config.toml
model = "class-conditioned image diffusion model"
conditioning = "class"
norm = "layernorm"
pixel_unshuffle = 2
widths = [48, 96, 96, 96]
blocks_per_level = 2
learning_rate = 0.0015
shampoo_beta = 0.95
Rows from block 8 of a small class-conditioned image diffusion model, named by matrix and row number. Rows with one number belong to one channel. Each number is 200 + 30 x the weight over its row's rms, rounded and kept within 0 to 999. All counts start at 0. After the name is the row's rms in percent of the matrix's.
Before each channel's rows are labels from the 100 images, of 14848 (inputs lightly noised), where the channel reaches its highest value: "responds to" is what is common among them; "peak on" is the class under the peak. Only what is clearly more common there than usual is listed. The data: pictures of board games with random positions, seen at a slant. In brackets: how many of the 100, against the usual share in percent.
# convs0: first 3x3 conv (model.decb.0.0.convs.0.weight, 96x192x3x3, each kernel summed), inputs 0-191
# convs1: second 3x3 conv (model.decb.0.0.convs.1.weight, 96x96x3x3, transposed, each kernel summed), outputs 0-95

responds to: digit grid (59 vs 16.4)
peak on: board (97 vs 58.8)
convs0.7,129,231,191,149,210,218,192,200,203,194,154,183,176,201,182,191,226,170,197,211,209,181,151,228,211,232,193,206,191,176,192,198,133,178,194,167,186,169,222,224,237,348,218,241,250,195,188,180,134,191,254,197,124,201,214,201,207,190,228,267,202,169,185,155,162,195,200,142,185,180,204,230,155,152,180,188,193,212,159,179,275,235,236,203,141,197,241,193,197,248,178,197,195,212,188,205,220,202,189,164,177,232,189,165,176,171,185,190,209,195,199,152,202,199,213,193,182,218,195,208,192,224,210,297,169,217,252,232,179,225,195,182,209,157,230,179,200,198,189,162,251,205,255,166,214,188,183,191,235,258,177,216,197,223,249,230,195,219,190,209,178,177,212,224,212,232,204,179,199,199,184,220,222,175,196,222,218,229,199,203,215,264,161,252,163,229,201,213,183,200,230,237,191
convs1.7,135,241,203,197,234,195,198,211,218,253,190,230,198,178,230,197,201,165,187,202,210,175,238,175,227,262,136,209,132,188,197,198,168,197,178,159,197,195,180,224,198,187,219,194,169,167,204,231,153,200,178,141,198,173,186,159,257,171,247,190,200,195,202,201,216,213,153,206,246,215,180,211,209,248,181,209,163,205,192,201,177,200,159,185,154,183,249,174,191,197,213,125,201,185,200,315,198

responds to: discs on a green board (47 vs 16.9); stones on a line grid (46 vs 16.8)
peak on: board (100 vs 58.8)
convs0.46,103,218,226,189,174,182,219,206,182,201,178,209,203,167,202,219,187,216,197,183,179,210,133,252,199,199,249,181,209,192,173,193,193,210,148,178,179,187,204,209,256,162,242,240,204,185,158,214,179,175,133,194,197,191,212,221,190,204,208,241,204,208,179,146,206,182,199,197,225,216,205,219,188,269,266,198,226,183,186,144,193,182,178,199,187,192,166,153,212,177,195,196,183,162,206,169,149,205,195,201,205,191,236,224,114,223,179,217,179,190,176,137,221,201,170,243,216,186,209,213,146,198,251,263,205,232,174,159,176,223,185,217,177,148,134,235,244,196,202,209,237,189,240,180,204,230,187,153,215,193,184,155,206,202,269,215,216,166,218,205,204,235,247,260,146,246,228,232,237,195,138,291,190,185,227,222,212,199,205,200,232,186,229,235,190,166,175,293,185,209,196,210,212
convs1.46,094,201,202,157,177,195,194,219,203,228,238,186,230,186,206,195,206,189,220,172,191,230,247,199,211,193,186,184,242,197,247,238,205,193,211,229,229,194,238,232,169,185,167,151,135,255,216,250,231,198,167,207,251,183,191,249,166,183,267,150,202,166,225,202,224,185,183,189,238,166,175,241,231,254,222,244,187,289,213,166,173,231,175,238,194,230,212,166,243,198,188,179,223,237,202,180,198

responds to: discs in an upright rack (83 vs 16.3)
peak on: board (98 vs 58.8)
convs0.73,094,222,151,157,234,258,142,196,185,206,213,224,178,170,259,223,208,121,203,180,172,162,303,224,191,160,244,183,210,172,149,180,194,161,226,252,227,175,219,172,235,229,184,171,239,154,195,203,207,235,192,216,214,178,173,211,187,283,215,182,202,204,152,192,277,236,168,223,196,113,166,198,161,169,139,190,210,202,148,181,243,215,198,247,180,222,158,232,201,187,224,173,210,174,192,210,229,225,202,188,200,202,173,199,193,216,222,220,182,201,201,197,216,217,195,178,208,186,181,193,154,182,202,243,211,241,235,202,236,188,200,178,194,206,249,206,204,186,179,255,207,203,172,256,160,198,174,210,208,219,220,191,203,197,212,169,234,208,215,221,164,189,238,176,234,246,177,212,194,216,241,224,218,226,190,195,158,285,224,164,144,199,196,218,197,198,178,212,194,149,161,197,206
convs1.73,086,191,192,200,207,247,233,231,237,181,192,219,210,192,160,197,215,197,201,204,176,166,171,252,175,248,223,186,246,165,248,189,246,178,162,171,205,228,174,202,202,234,183,221,181,173,215,209,178,174,222,186,190,219,183,205,254,203,179,194,195,205,229,112,321,166,193,151,205,207,185,210,172,199,223,189,218,146,161,210,243,192,220,177,241,222,220,186,209,160,182,211,216,218,131,186,225

responds to: digit grid (78 vs 16.4)
peak on: board (89 vs 58.8)
convs0.53,112,213,217,224,228,207,214,151,196,201,215,183,200,262,208,247,201,185,198,181,208,241,215,200,200,181,156,193,198,197,202,230,233,209,239,187,205,175,184,197,257,175,214,195,186,203,209,209,189,185,195,223,207,230,244,206,221,171,191,203,189,206,212,205,223,201,159,208,177,202,166,183,207,167,175,174,194,208,270,181,236,188,195,198,203,212,216,184,172,201,216,230,187,243,206,188,148,186,213,214,210,165,184,236,229,174,152,211,181,205,227,184,163,171,215,107,175,186,233,169,200,233,194,268,162,203,212,191,236,200,219,177,206,187,209,266,242,141,195,174,241,192,135,169,178,177,152,186,186,188,187,199,200,189,281,192,231,210,207,99,179,209,248,230,184,227,213,266,193,193,139,302,231,132,201,126,167,208,227,221,187,186,222,200,208,228,222,219,169,109,210,180,187
convs1.53,106,218,227,205,204,207,145,209,228,187,213,187,217,239,229,199,165,128,193,147,189,198,173,170,215,189,181,172,210,160,259,225,277,229,221,195,223,200,192,188,217,203,225,194,200,157,141,215,259,144,224,190,249,166,195,197,169,221,223,215,190,209,162,197,216,258,204,166,208,210,178,177,183,160,210,129,172,255,173,187,207,212,236,168,209,159,172,185,173,163,217,200,202,217,147,179,156

responds to: digit grid (52 vs 16.4)
peak on: table (93 vs 38.9)
convs0.52,100,163,210,228,190,231,200,197,198,210,198,173,285,241,238,188,197,212,158,125,208,201,180,192,193,246,220,241,252,214,233,207,229,244,190,223,199,179,224,188,207,166,196,204,163,179,197,214,191,188,187,250,202,210,188,147,230,218,153,208,245,141,229,192,222,219,261,206,234,226,148,187,210,218,169,242,195,232,213,252,161,113,171,170,188,181,241,219,147,168,192,195,193,203,210,229,162,206,210,211,153,236,214,184,192,184,174,211,192,181,261,182,163,180,197,215,157,158,214,214,219,193,170,205,207,161,234,255,218,163,182,194,195,194,182,212,211,155,222,231,219,216,144,196,181,223,145,266,173,188,233,188,181,182,201,168,205,225,196,230,222,208,279,190,242,223,174,203,210,196,179,233,179,115,203,192,223,203,269,201,187,183,172,175,154,235,180,180,241,218,193,176,153
convs1.52,092,211,210,236,176,176,189,152,202,257,211,240,179,171,211,190,149,216,260,183,259,203,212,158,228,238,198,206,206,189,230,211,231,189,207,191,199,188,222,200,238,186,225,173,251,190,177,221,209,150,183,196,166,126,229,199,183,165,202,207,199,203,169,211,177,225,257,118,187,202,201,217,199,211,191,240,158,156,219,217,169,194,153,192,222,221,175,139,235,170,254,239,191,199,154,159,165

responds to: stones on a line grid (63 vs 16.8)
peak on: board (100 vs 58.8)
convs0.60,080,222,197,217,217,188,176,247,239,240,183,180,226,219,233,205,229,245,198,201,216,212,238,179,192,173,187,151,219,216,186,171,167,229,199,200,233,150,213,114,231,149,163,135,171,194,128,161,165,175,235,261,173,234,228,196,184,201,185,211,210,223,222,173,241,213,235,207,173,200,262,184,192,218,253,256,219,185,225,198,221,212,183,202,179,135,157,202,144,253,208,216,203,210,180,203,206,134,213,179,189,213,162,235,203,184,244,212,188,231,194,203,211,183,197,191,195,212,198,177,256,200,134,181,191,182,224,230,217,153,200,194,233,217,176,178,196,175,175,266,195,184,202,210,157,255,210,198,272,212,194,207,242,221,163,239,180,132,202,193,221,226,211,217,135,177,254,209,188,162,228,192,222,210,253,236,203,175,214,208,194,213,234,181,177,229,210,225,201,260,174,174,232
convs1.60,085,212,194,194,206,170,188,218,170,227,197,157,172,206,193,144,173,170,178,229,167,155,174,177,233,235,243,232,138,198,192,165,213,216,200,200,217,194,237,161,138,179,154,235,192,185,223,178,180,210,202,193,187,285,178,199,180,262,209,241,239,191,176,190,220,205,256,209,188,211,264,191,167,196,185,204,222,156,256,205,174,211,194,174,143,218,243,204,223,212,261,221,253,222,223,194,196

responds to: stones on a line grid (55 vs 16.8)
peak on: board (99 vs 58.8)
convs0.57,094,155,247,179,180,166,184,175,185,218,210,196,209,195,205,172,188,186,146,247,194,160,183,242,196,167,266,211,212,239,199,205,180,206,198,191,205,204,213,178,190,206,213,188,221,218,241,167,205,235,236,259,226,230,209,176,207,187,252,189,190,209,205,175,205,210,180,239,214,237,225,191,218,190,179,244,185,180,226,167,229,194,205,193,179,229,240,226,261,198,239,195,174,177,218,204,153,179,267,192,214,175,175,186,175,160,234,158,145,172,177,158,173,189,238,253,165,197,187,159,144,166,230,143,214,200,185,163,199,241,195,164,164,173,203,216,229,194,172,255,250,168,189,137,235,205,151,204,260,220,183,191,246,210,276,221,193,190,203,218,222,153,206,210,158,260,255,212,252,220,186,145,213,203,201,217,200,217,175,210,240,149,181,153,147,147,219,242,205,187,161,223,218
convs1.57,099,267,216,171,224,178,249,232,225,209,178,202,206,183,187,200,228,187,197,217,183,224,220,171,198,152,196,192,179,248,241,183,200,213,227,214,210,205,189,212,218,157,167,183,164,217,138,231,187,263,199,220,170,188,186,208,179,148,217,141,193,240,218,168,224,227,211,200,217,188,200,137,261,247,214,199,154,208,193,180,129,182,204,151,188,139,181,150,157,171,179,156,237,216,181,182,179

responds to: discs in an upright rack (100 vs 16.3)
peak on: board (92 vs 58.8)
convs0.9,147,219,230,230,159,240,206,204,185,200,178,196,230,207,225,222,178,256,204,162,172,247,225,213,210,196,193,226,201,206,240,219,204,247,197,182,243,219,220,209,187,179,219,192,193,231,211,209,224,208,158,178,231,229,215,224,203,196,187,202,219,223,212,166,222,223,195,162,204,256,183,186,205,158,204,192,195,218,200,197,116,185,213,189,182,197,215,195,181,171,221,121,228,224,201,198,154,197,185,201,217,239,140,142,192,148,222,217,194,258,192,234,202,139,208,233,232,200,209,214,153,219,207,173,255,194,232,202,139,199,162,189,188,222,182,185,269,237,125,181,245,232,240,212,200,202,186,223,164,227,181,181,161,171,169,133,173,227,182,234,176,167,137,196,250,206,159,228,218,146,213,204,224,258,198,154,202,126,236,152,183,170,204,171,220,148,203,201,159,258,218,229,184
convs1.9,137,238,200,214,211,244,209,199,186,243,206,199,221,257,194,171,215,183,177,163,237,170,214,177,240,254,232,204,195,236,192,225,177,183,199,149,191,180,237,164,196,218,169,258,213,231,223,197,209,202,229,165,206,188,208,225,222,213,266,292,181,184,185,189,204,209,204,261,186,208,135,226,162,133,180,142,218,194,174,226,196,225,215,194,195,224,138,190,220,168,183,140,204,208,230,222,188

responds to: discs on a green board (100 vs 16.9); nearly full (62 vs 33.9)
peak on: board (91 vs 58.8)
convs0.79,132,192,204,230,193,233,221,214,171,180,185,180,197,231,189,194,226,217,192,127,171,248,191,235,238,192,205,217,185,207,215,225,197,210,205,168,220,219,178,201,161,202,245,230,210,218,181,232,211,184,150,225,233,224,219,208,181,179,189,241,185,200,222,154,216,225,206,243,196,197,214,209,216,157,207,278,178,200,172,219,161,205,226,167,180,217,202,243,184,219,230,144,199,215,221,219,176,162,232,173,138,147,193,179,151,189,177,185,164,212,148,215,186,212,154,198,201,234,189,202,216,174,129,150,182,215,169,257,172,230,203,276,202,172,171,173,223,135,202,254,192,202,161,241,222,203,219,193,240,199,156,250,191,182,251,192,141,158,215,229,162,216,233,148,238,161,183,270,225,173,184,139,193,228,181,237,162,214,187,242,203,229,208,206,219,266,215,207,223,132,199,186,195
convs1.79,097,206,180,163,223,224,199,174,187,188,190,180,208,287,159,238,209,237,240,222,214,245,174,224,187,263,210,171,190,206,189,187,184,229,216,225,217,226,170,202,229,218,195,210,213,198,211,236,184,184,207,253,184,186,204,214,194,187,193,197,196,190,216,180,177,169,155,191,145,187,195,198,204,173,199,61,200,160,229,234,203,197,192,242,198,255,260,202,226,168,161,238,188,146,204,200,215

responds to: stones on a line grid (100 vs 16.8)
peak on: board (95 vs 58.8)
convs0.28,098,195,209,209,210,164,201,179,189,204,165,229,193,210,171,187,198,210,231,176,211,227,201,206,200,208,187,197,231,218,155,214,191,209,179,176,199,227,193,205,196,194,195,199,205,158,180,188,167,187,172,189,144,220,207,194,219,231,173,127,227,189,176,205,231,240,193,172,175,223,211,184,190,200,189,176,174,221,218,220,175,190,203,170,205,214,191,209,195,187,168,218,202,189,211,208,236,236,112,183,194,195,192,216,190,204,166,213,177,184,215,129,140,160,284,243,244,174,193,209,232,226,176,213,235,150,160,281,208,181,162,241,173,272,208,225,185,193,125,246,132,259,215,156,228,210,176,173,185,266,199,229,232,214,196,225,199,186,189,209,207,189,195,174,230,208,231,237,126,258,135,213,238,175,206,262,243,174,221,163,190,264,192,166,239,205,162,203,194,283,203,192,203
convs1.28,097,171,211,214,177,194,203,192,169,246,205,197,230,223,193,190,190,143,171,174,216,167,170,187,194,207,191,223,235,204,150,207,182,159,222,206,212,245,259,185,164,195,204,215,232,247,213,160,230,198,207,181,255,184,231,210,215,227,150,153,228,187,182,231,200,225,180,175,197,236,210,186,198,155,145,202,266,176,205,263,238,223,218,210,112,204,278,199,200,195,179,204,196,167,215,138,216

responds to: digit grid (88 vs 16.4)
peak on: board (99 vs 58.8)
convs0.63,098,240,227,159,182,220,208,240,175,224,175,214,198,236,194,210,227,171,223,206,180,152,187,262,176,191,220,186,182,182,224,184,195,215,183,194,171,212,219,237,202,226,299,250,223,197,155,202,201,169,205,189,191,181,181,150,232,204,180,220,191,230,198,147,176,178,228,227,204,202,184,215,229,251,189,294,155,219,168,183,218,211,206,190,196,224,270,194,216,211,226,210,219,205,154,152,196,198,132,222,226,218,246,222,197,134,217,223,228,219,186,190,291,226,189,193,218,162,180,212,225,138,209,152,207,153,192,223,208,193,171,151,226,172,173,195,277,124,234,193,195,198,181,200,209,175,186,175,183,179,200,234,202,177,222,211,192,193,191,195,190,190,221,212,193,210,211,210,219,203,204,239,205,202,185,236,183,216,221,174,204,155,186,236,233,211,168,195,103,131,137,196,171
convs1.63,110,201,198,216,243,170,225,218,122,221,182,206,209,217,196,153,153,200,151,197,195,201,164,176,190,185,182,236,193,218,146,175,233,206,176,199,194,219,188,132,179,246,197,181,220,260,230,208,177,187,237,180,217,204,167,218,179,225,179,228,245,155,223,232,182,226,225,214,155,198,160,185,146,165,178,201,210,184,193,243,240,210,187,216,118,214,223,207,229,179,235,242,187,123,211,170,207

responds to: digit grid (100 vs 16.4)
peak on: board (100 vs 58.8)
convs0.61,117,211,191,200,209,229,211,237,200,201,181,201,210,191,178,207,215,179,231,200,179,197,197,267,188,194,194,232,238,202,205,177,241,142,200,193,207,201,208,261,195,225,266,222,181,186,222,212,180,207,174,223,222,151,211,165,155,209,190,218,189,176,178,198,195,185,201,1,226,193,203,202,236,258,152,208,201,203,184,192,218,162,206,207,195,193,220,203,173,174,198,212,188,226,203,182,159,203,151,190,205,195,173,192,201,220,196,214,193,212,221,190,224,185,193,162,197,251,161,218,230,208,221,253,238,222,211,174,207,198,169,184,222,190,149,185,179,203,151,118,270,232,168,243,190,210,208,203,174,182,227,190,188,194,174,234,212,221,208,159,204,157,188,160,232,189,259,185,189,187,199,239,233,229,179,166,198,157,179,201,184,245,233,183,279,155,156,213,231,202,189,191,203
convs1.61,113,237,212,195,179,181,198,157,239,221,240,242,212,177,206,248,160,190,189,191,186,188,207,197,240,221,149,239,196,162,192,180,214,184,178,222,189,203,175,224,201,241,261,178,196,198,176,167,204,235,230,220,196,212,202,198,207,202,253,239,252,259,190,166,179,195,196,164,152,170,143,190,221,224,201,189,130,178,158,231,220,214,201,191,181,172,213,196,171,197,213,205,235,185,241,321,209

responds to: discs on a green board (90 vs 16.9)
peak on: board (89 vs 58.8)
convs0.14,091,223,211,236,160,229,214,146,212,208,180,167,254,185,234,214,211,276,175,217,206,214,214,186,232,184,231,224,169,215,202,206,180,213,234,191,204,191,235,198,219,172,210,154,226,210,183,210,200,205,194,194,213,256,213,217,191,210,153,195,206,242,211,188,237,249,241,189,227,241,204,216,205,166,186,155,190,191,248,175,232,212,175,209,186,223,194,220,171,191,209,205,223,239,163,213,168,203,172,262,200,153,186,202,155,185,164,225,156,171,161,225,256,120,178,122,195,181,161,237,175,208,181,265,189,214,216,115,198,128,192,266,222,186,179,157,187,174,233,191,181,153,207,219,196,212,235,131,265,210,131,190,217,204,207,225,188,168,202,174,178,149,196,232,190,185,185,262,222,159,169,192,186,215,198,182,210,234,185,223,198,193,245,175,215,220,196,164,247,162,176,189,225
convs1.14,087,162,207,227,162,216,189,182,189,192,208,196,173,235,230,172,169,245,226,217,171,174,202,202,220,178,256,218,172,199,222,189,183,226,199,171,187,261,177,215,182,216,214,203,133,99,234,216,189,165,183,164,259,213,233,228,212,201,206,177,250,170,200,160,206,210,205,182,146,185,228,194,220,179,188,153,212,236,187,116,192,184,221,202,195,169,206,244,206,204,178,184,244,156,146,222,238

responds to: noughts and crosses (100 vs 16.9)
peak on: board (98 vs 58.8)
convs0.69,086,201,172,209,185,251,204,241,170,210,222,238,248,212,206,170,185,151,178,203,140,160,178,127,151,153,179,154,132,184,198,230,128,175,218,213,221,151,215,167,218,189,237,154,231,149,131,213,189,267,226,255,164,247,196,193,164,195,205,230,209,198,185,190,165,196,165,217,198,203,206,258,161,188,299,196,241,207,198,159,291,199,226,215,245,220,205,195,179,197,210,183,223,140,261,180,220,205,193,197,220,184,209,196,243,201,182,204,192,196,184,151,243,204,175,204,197,169,206,194,224,209,207,220,215,198,217,173,197,188,200,216,228,224,237,255,173,194,198,225,239,201,200,191,226,217,152,211,200,204,176,185,207,194,203,200,228,198,209,184,157,221,175,243,226,204,151,210,201,184,213,229,175,234,205,255,223,182,265,190,180,214,189,183,195,244,191,250,179,201,168,233,167
convs1.69,101,221,222,210,152,189,252,225,234,171,192,226,223,200,192,158,155,196,176,223,221,203,223,193,241,188,264,196,158,263,216,221,205,221,181,153,192,196,178,182,197,149,228,192,219,202,208,186,184,194,243,206,200,198,144,190,138,220,246,186,194,271,191,243,255,158,252,219,216,165,227,196,198,255,215,200,130,196,208,212,198,241,173,211,257,221,204,155,169,176,195,199,224,227,182,188,170

responds to: stones on a line grid (39 vs 16.8); digit grid (37 vs 16.4)
peak on: board (94 vs 58.8)
convs0.27,105,198,193,203,184,208,193,192,165,223,169,177,214,248,180,203,233,180,184,164,194,241,201,216,177,214,180,179,174,202,206,217,267,238,212,218,218,212,197,214,264,221,235,150,146,199,205,228,240,259,190,160,240,231,234,137,190,180,150,182,182,221,166,205,217,202,208,219,195,170,166,199,172,167,178,189,176,176,231,241,185,199,176,286,205,157,224,194,169,192,159,178,201,226,196,190,201,172,156,235,211,185,284,152,180,221,173,184,174,223,216,152,248,204,193,188,224,195,164,226,188,195,214,246,189,193,233,103,223,193,200,160,186,195,202,232,198,223,224,148,171,155,249,252,216,180,218,169,230,219,211,232,188,199,116,236,193,209,180,207,165,167,209,179,225,237,235,189,212,225,201,195,187,267,171,210,281,196,183,155,152,230,189,231,169,230,189,185,180,209,190,181,170
convs1.27,106,193,223,211,226,241,169,225,201,137,190,209,217,157,189,230,155,224,171,213,192,217,212,211,142,157,182,223,225,152,190,266,177,212,169,228,180,262,185,215,179,239,240,193,172,232,241,202,226,225,172,205,250,163,226,229,270,154,200,196,205,119,182,176,142,160,184,180,218,225,194,189,176,207,222,214,223,212,183,161,164,227,204,231,224,211,220,201,213,214,180,187,210,195,215,165,259

responds to: digit grid (61 vs 16.4)
peak on: board (99 vs 58.8)
convs0.70,088,215,188,146,243,248,217,204,245,198,239,204,232,165,182,225,280,177,198,183,163,174,135,142,192,155,210,258,203,197,217,173,208,166,182,212,150,172,202,146,181,212,189,216,191,252,191,200,265,214,235,159,182,227,193,212,185,203,122,234,230,194,214,239,178,231,193,158,246,228,184,186,158,209,255,207,219,198,187,186,231,156,197,192,210,224,241,188,250,155,175,174,184,170,145,189,209,211,228,206,216,224,225,198,185,222,211,173,268,188,185,212,218,209,191,190,197,215,146,184,227,210,231,163,265,190,156,180,240,233,183,171,165,178,142,166,168,174,230,232,205,176,218,223,177,199,188,195,170,193,190,200,141,211,115,201,149,236,201,157,236,205,198,216,182,208,250,169,228,192,219,249,166,196,166,202,218,208,213,241,207,166,214,225,239,218,171,185,188,199,163,180,201
convs1.70,099,177,175,216,239,238,149,173,168,189,216,178,174,191,178,260,179,223,153,188,226,227,197,198,171,208,218,235,239,198,222,193,152,168,206,176,185,243,182,183,201,228,164,201,213,235,267,226,207,176,169,178,250,204,241,179,198,207,209,225,188,199,171,214,184,207,220,230,229,131,180,225,205,187,187,208,250,187,133,188,222,179,156,262,211,196,224,197,282,231,190,233,171,159,156,235,236

responds to: draughts (57 vs 16.6)
peak on: board (93 vs 58.8)
convs0.81,093,163,199,189,213,194,205,199,189,192,210,192,166,228,166,179,222,167,183,210,214,195,190,151,171,156,196,175,202,177,182,205,237,147,284,221,167,199,238,229,252,207,179,233,212,184,162,197,162,233,188,195,191,141,182,217,186,197,241,216,193,191,160,231,224,205,221,161,180,166,266,192,226,221,161,236,201,227,192,200,176,121,191,236,199,223,175,181,156,194,250,203,198,213,220,216,187,159,192,185,235,171,246,213,202,166,184,197,157,225,211,183,187,209,208,229,203,211,159,200,165,174,221,177,145,215,198,187,208,139,248,157,180,217,263,242,234,208,195,189,209,164,179,228,201,216,201,196,196,203,183,237,243,244,253,203,268,187,176,201,217,230,169,290,173,179,232,244,171,172,228,283,222,170,219,260,269,169,181,189,189,206,150,244,166,240,181,207,175,187,221,189,194
convs1.81,092,181,156,222,190,214,209,199,145,171,156,168,180,213,173,193,226,190,208,230,125,212,209,205,230,193,247,187,126,200,169,177,225,135,162,205,154,228,158,183,219,221,193,180,191,242,195,209,216,218,195,199,198,230,192,239,265,213,259,202,171,169,206,197,220,202,180,179,193,221,210,179,282,186,203,204,271,238,222,229,182,218,222,221,215,237,231,235,178,220,230,214,197,227,194,145,239

responds to: stones on a line grid (96 vs 16.8)
peak on: board (90 vs 58.8)
convs0.87,102,174,211,262,226,206,253,164,203,183,184,158,238,216,194,207,180,211,177,200,202,212,239,163,257,221,205,211,229,166,233,226,233,205,214,222,237,194,195,173,186,181,214,241,203,208,212,231,205,144,148,162,198,243,216,214,214,217,160,189,219,202,279,206,209,222,187,196,238,234,165,227,199,170,228,194,227,189,241,224,102,187,182,165,208,213,216,213,154,210,242,187,191,217,249,177,179,211,196,216,126,172,190,162,201,199,208,186,188,203,219,175,143,173,237,232,196,196,222,191,176,191,150,151,214,146,167,253,200,159,192,199,190,219,121,198,174,274,180,239,193,207,203,242,254,163,194,194,182,191,219,182,197,216,162,139,201,206,223,194,153,199,160,194,173,183,199,200,233,272,197,188,225,214,185,293,201,208,180,209,198,213,171,193,174,198,207,215,160,260,186,226,254
convs1.87,090,225,242,197,183,186,173,169,217,139,177,213,191,174,197,219,149,166,181,217,234,222,235,185,237,223,208,206,140,200,220,214,171,225,169,152,216,228,171,220,223,166,209,177,188,246,187,207,191,187,227,198,205,215,186,184,216,188,171,129,221,189,166,159,197,154,227,213,263,188,178,256,191,221,177,267,145,132,224,225,185,191,174,195,188,244,171,240,226,176,252,206,220,216,162,173,158

responds to: discs in an upright rack (41 vs 16.3)
peak on: board (99 vs 58.8)
convs0.80,099,208,231,168,169,223,163,140,183,194,221,204,186,180,232,187,235,158,189,242,196,171,238,284,172,185,172,215,211,212,148,193,163,165,213,221,229,173,167,190,197,206,159,148,200,204,177,201,159,212,244,179,223,289,158,163,168,210,230,214,193,169,189,194,227,167,215,139,159,194,164,217,148,199,202,198,220,273,193,178,252,241,248,255,188,181,187,272,190,207,270,211,144,170,178,185,200,181,233,110,264,193,225,206,216,206,191,220,209,210,190,174,195,209,181,201,195,206,275,214,191,217,221,241,193,200,182,229,200,184,248,189,187,189,165,165,218,174,167,148,244,196,202,209,192,202,173,196,211,195,159,228,242,209,208,213,194,241,215,169,244,169,170,232,226,187,191,195,213,201,234,183,202,230,233,246,191,241,202,187,220,179,268,174,207,179,172,200,182,236,205,192,207
convs1.80,098,201,171,211,171,211,219,262,224,212,208,230,193,168,224,160,220,196,220,184,203,166,241,204,223,189,202,202,215,231,286,191,213,175,209,147,240,206,187,182,164,184,188,187,195,188,214,195,189,158,249,160,173,185,210,195,178,184,198,215,261,229,212,185,253,156,208,159,182,240,242,199,224,239,202,197,97,173,188,225,198,189,193,138,211,203,176,167,221,158,138,205,210,245,181,154,211

responds to: stones on a line grid (62 vs 16.8); discs on a green board (38 vs 16.9)
peak on: board (95 vs 58.8)
convs0.49,094,202,195,134,222,178,183,206,242,138,206,200,217,153,215,187,198,215,206,270,203,201,225,157,229,214,197,154,189,202,226,201,185,219,200,166,186,189,205,229,229,253,287,262,172,169,175,198,182,186,211,210,202,146,254,182,162,234,306,193,197,175,124,200,191,207,145,212,178,196,239,198,145,187,214,200,206,169,148,207,237,193,218,209,177,209,192,199,197,252,206,196,242,166,188,178,173,235,192,162,203,195,210,222,222,196,148,179,151,205,241,226,183,206,229,198,203,177,233,222,176,213,212,215,170,182,216,206,218,210,225,162,105,231,243,191,251,238,156,231,199,220,226,190,217,187,184,198,231,214,176,227,228,194,238,231,195,189,200,229,166,215,244,140,168,176,220,209,202,124,225,223,172,225,251,174,240,264,173,194,210,207,213,202,183,183,206,184,202,217,187,234,209
convs1.49,107,249,187,156,180,191,166,191,192,234,189,226,272,206,228,141,183,161,171,181,202,203,206,209,211,220,163,233,174,223,164,227,201,221,228,255,192,198,244,226,195,169,221,194,190,166,224,287,203,194,180,210,192,174,193,144,213,153,178,178,154,219,174,142,203,219,182,160,199,192,204,209,188,227,218,212,184,233,180,202,204,171,238,214,177,139,213,175,172,245,190,113,218,166,241,222,211

responds to: draughts (49 vs 16.6)
peak on: board (92 vs 58.8)
convs0.90,102,173,181,220,218,261,232,203,186,191,190,257,272,169,249,237,217,249,235,291,230,240,225,184,258,204,174,209,200,210,244,231,252,223,210,179,216,177,215,198,187,204,229,165,241,160,213,189,245,236,248,238,216,210,226,204,198,254,215,201,200,209,224,238,184,218,176,224,174,197,191,202,159,131,220,166,185,235,221,208,142,208,191,195,193,184,210,243,188,246,224,198,225,220,181,221,199,190,221,195,145,186,236,184,149,213,184,147,199,188,169,179,205,191,185,252,191,196,152,180,215,186,185,177,189,176,211,194,174,188,175,123,160,199,138,175,175,229,233,162,163,210,187,208,238,197,151,213,208,186,230,217,163,190,211,222,165,203,224,188,203,166,197,157,221,236,179,175,227,208,206,164,173,229,170,141,189,188,171,189,145,237,219,185,190,214,187,176,177,195,135,130,254
convs1.90,101,181,199,179,160,232,190,211,227,155,241,201,185,188,155,155,205,249,197,230,216,158,142,160,164,205,170,219,168,235,206,281,159,231,237,231,216,231,171,197,215,192,218,191,184,229,212,158,236,214,156,208,158,254,182,169,212,212,207,206,175,189,213,220,161,229,160,195,161,223,201,246,187,175,236,241,159,161,215,167,186,200,223,174,252,188,208,224,225,194,211,228,164,203,221,169,267